From a checkpoint of a small segmentation model: encoder depths [4, 9, 4].
Rows from block 7 of the encoder, named by matrix and row number. Each number is 128 + 32 x the weight over its row's rms, rounded and kept within 0 to 255. All counts start at 0. Numbers have three digits each. After the name is the row's rms in percent of the matrix's.
# b520: branch 3 second 3x3 conv (encoder.blocks.7.b5.2.0.weight, 48x48x3x3), inputs 21-27, a 3x3 kernel for each
b520.3 101:128128141128137128217133149176174056128179125129127177053114177144103133096119130128128128133128128146173128113128115086155128117168090115101085135128128167158063128128128128128132128135128
b520.4 104:161128128112128139146187128131120128128196128128153128140131056128169128078054128128056137128128128128185214183152128128128144129110216128180143128099100090128065128149128180147150128157128
b520.5 098:145173123143128136180160079190162141128086134128147128149149178145157128110106159187137105128070029137128118172128128128128153185078117128128128128129098150038034094128175120126180083192103
b520.6 101:138135128128128133097128113109128128109216112074128106134128128128128128128128128102048151112118176058137128128128108065164137088125097128091104146096128113140158159170067239144109128128122
b520.7 102:138128129153103155111088180171128092138151144165174128128096051169128167144184128128128174131100197111128158128128149164102086128128128128103143128128155134170218135069128058128095128130128
b520.8 079:113139132098114102102096095128136109178128136151128169128211128128128128144127128129134117108112104102114097128129128119105130111128141128128128110128147128128120128144075173148123128128157
b520.9 097:160124128128123165176112168185128128113128190151181169128107123171128144128128108128128132145128090131132128128128104110144106128143101096121128145149146160147164105060203091128151102207201
b520.10 111:110091128148128089128128101116086128173175192157155141128185170128109138159125060123128128176189133091116128077059104128166163196128128101161128144147178128149096108054107200202159134127161
b520.11 104:047151142148142096105159071128128128141170128186152154092124128123100128128111106128116091128137128175157128151128113128128145103128145107095128106097128107185094128200128128170170128178086
b520.12 104:128113110101136128113114128078199128102176091138197115120128092132157128145128184128130128091105128079109111128185095119128128128150151128128128102128128108135176136105215123153150128134166
b520.13 118:079128128084091148074128128128164128128124180128208128128128132082134111109178137094128155086099128118128161082173101101161074128128099141113092076126145101117173128131128077110128128128128
b520.14 088:139128131128139128217155128128128135133128173128112124128128128179161128058092128128128128174137080128164185148115165128119142205118128132128128128162176188085095148125128128170138119201060
b520.15 102:171086102128171128065128171128128121128080085179162106149016000082162178149138128128046128071185144187146123115064102128175128066130128144089121128076092061128181125128170128155128128126128
b520.16 107:104153133128128085128133094060153128128110151149128128104141128107128128095128142128128127128184128090128128072109128043142128061128152124128129115135166128188128128067128099087128128128106
b520.17 105:095154145149039128150128128128063118142128209123137154109145175128128100111120128133115128191053084099128128105134128137128148161095128128128121154107100175103084126110172097128128058128128
b520.18 092:167128128055171170086128177118132106164128128161150128131107085117128191186128134128121117128110128103089072164121114103134125090128128123154128128088097112128128155128233123140128128082128
b520.19 093:191127155128188171182098118128107159128128112138128131146128064182159162147128122185128128159178128128077128128099128128167128128127112128166183128131139128170172225128108197128209162128128
b520.20 104:135152128219116099246081116143196128120174108128192128088146124174089128121156130155128112200128072177139145103128098080127083191085091128128109128129137207122119130045125120088170128077140
b520.21 100:128128147128128143107099128101128105128128094162128085128128128155128157131105128128069196128080128070123128127081089128128066068095128128135123131128137084074128062071128194149128109070174
b520.22 084:128128128155153098128098128128209123160128164183134172128141152166128128128166175174128119120180167128155117109128128128128115091128103090171132142144128128128194128145087128140128128128061
b520.23 102:112127100128128129128172185128128097176128097162147128128082118128110158108128135128127128087113165118099128081128180128120128110128175128074079083087133118128169128182073118066128053043128
b520.24 103:128152118096114134149128128111128115156128107100114145149125123128171128079030128128105128129087080115128208159128134128133166107118128128099058128128128055018050162128166140122124119128155
b520.25 091:081128128188128128128181110121119128128164173157128159132164163101128096118125203151080097107137073104128157135095128124128160128130128128109142128150162118128078108128128128128139128124069
b520.26 084:128124072128128110072128075128103128128180096128128154128128128128100129128128142128128043128002010156181105128097117128100128128112158128139101128128128083048128128182181158128157207156128
b520.27 104:128124081128128070086170071128153147140117077182076095128143128140151134128170126111162140156174110059143128153079147099091123089128131161093103188128162097128126128128135147071128087128128
b520.28 101:128122157120128128128148151137128128102141169128074128120086153128150098128120148105114117098163141136128164170064149096128159047175110128128093128158128133147112075128128128128215128092143
b520.29 113:128157179167155101116089134156161128134128178149128136191209199137143163174176094168111060142150119113128072140194128128128147120128087128180178128124114043172162100142143137158160183128197
b520.30 106:128137129107128142091128113140128128132100128145125128107143150131128128060128111128180178120093116084128130128132128128131087128128096186128210099128128108045128140255070128168136107128149
b520.31 097:115138190118139095128128158150124182153119188160179164141186255098123083139158118128128089116137114128137106157163135128128128055119161128142123104128128098187145128128140153128128179145114
b520.32 098:128123097152128141127184113131128164128128098153097128169128178171171128077116166122087113089097103126117165128174141153134105136128128128113130116161152175110164084111128128083128092147080
b520.33 099:128137154124128125068073166137111149152169179128128202184178153098128138143157128128098078074128143085128088164128143128128135055170128140164195114133111067166128111195078128160128118055128
b520.34 113:138175088134128156128108118175123128132060092207159141107128145128127128116102128122136128128128064123128110141105128108078129141087112187092077061128128146066115163218101128128185058149123
b520.35 072:092108109102103101096102111174155128128128152176128128116105115117116104106114109128117128118128128119128117110105100113115115106128115141125125152151138126143139083115120090128116076095092
b520.36 107:128181071101128178055128079171104192128128110156166063114160143143168128111115128095128160108183123064107157214116152128075134115106116094128081143150215116076098200128105131128191107182056
b520.37 100:146128092154109107201177076128128116132167143128130128140128128151156187105069136189144154173144128158160191112101150158128121191144167128128133128163175160071031128067167140114124101128138
b520.38 087:115127103138122094142103081170128128159128128098128128128128122128128110122097106134103119187121126130117147091116114077117114110097136100118103122125147099115107085128065060128083095121095
b520.39 099:128144149128128128128162150128182128125128103124086078128153128137091075151164184116128128068077128128083128119170145136063112153128107127067128108095128191127133154128128143116104128128128
b520.40 115:122097093150141089093121129128118076083124128161153127131118128092082087151170196108085067153167201139135118128102075186171105117150128083107128119095068104184175177128149146090128153128168
b520.41 096:169111123128128132128128167123128057128148128107128128128084073099118174128164098119068128143182184128159128128054073103143099161128128090128133143054128128128139128128139116196128096106123
b520.42 115:128128128128127077128084053128128128128128128128254105152128128141125128128085083185149077128128128129125121131128128128128096128112133107128110173128128128128083128128104104183128135088103
b520.43 107:109128128125127128094164138196188080128128084134120019112155200123128115136163128119145073128128181091077097128128128128128118128128105150108110116108079130140146191128179120126151117095087
b520.44 102:074117163124136102128128128128128128060071178128114152128156199112089103117136136128128129099128093105128136128128128131128177128107098122128166103122143108128100114164128129128143072078128
b520.45 093:128146128133128140166163152194146128111077112128086020128072113121128106128128128128143146118197143128170169138128128110082151128128165128107121128143128128128117204128054128132138111097101
b520.46 092:181128109100146172065128171128110085134120078178132134143080033127166209140128128107115165128162165148084107160118122149189095077189128106174128146097128119144159170104128138157085099100128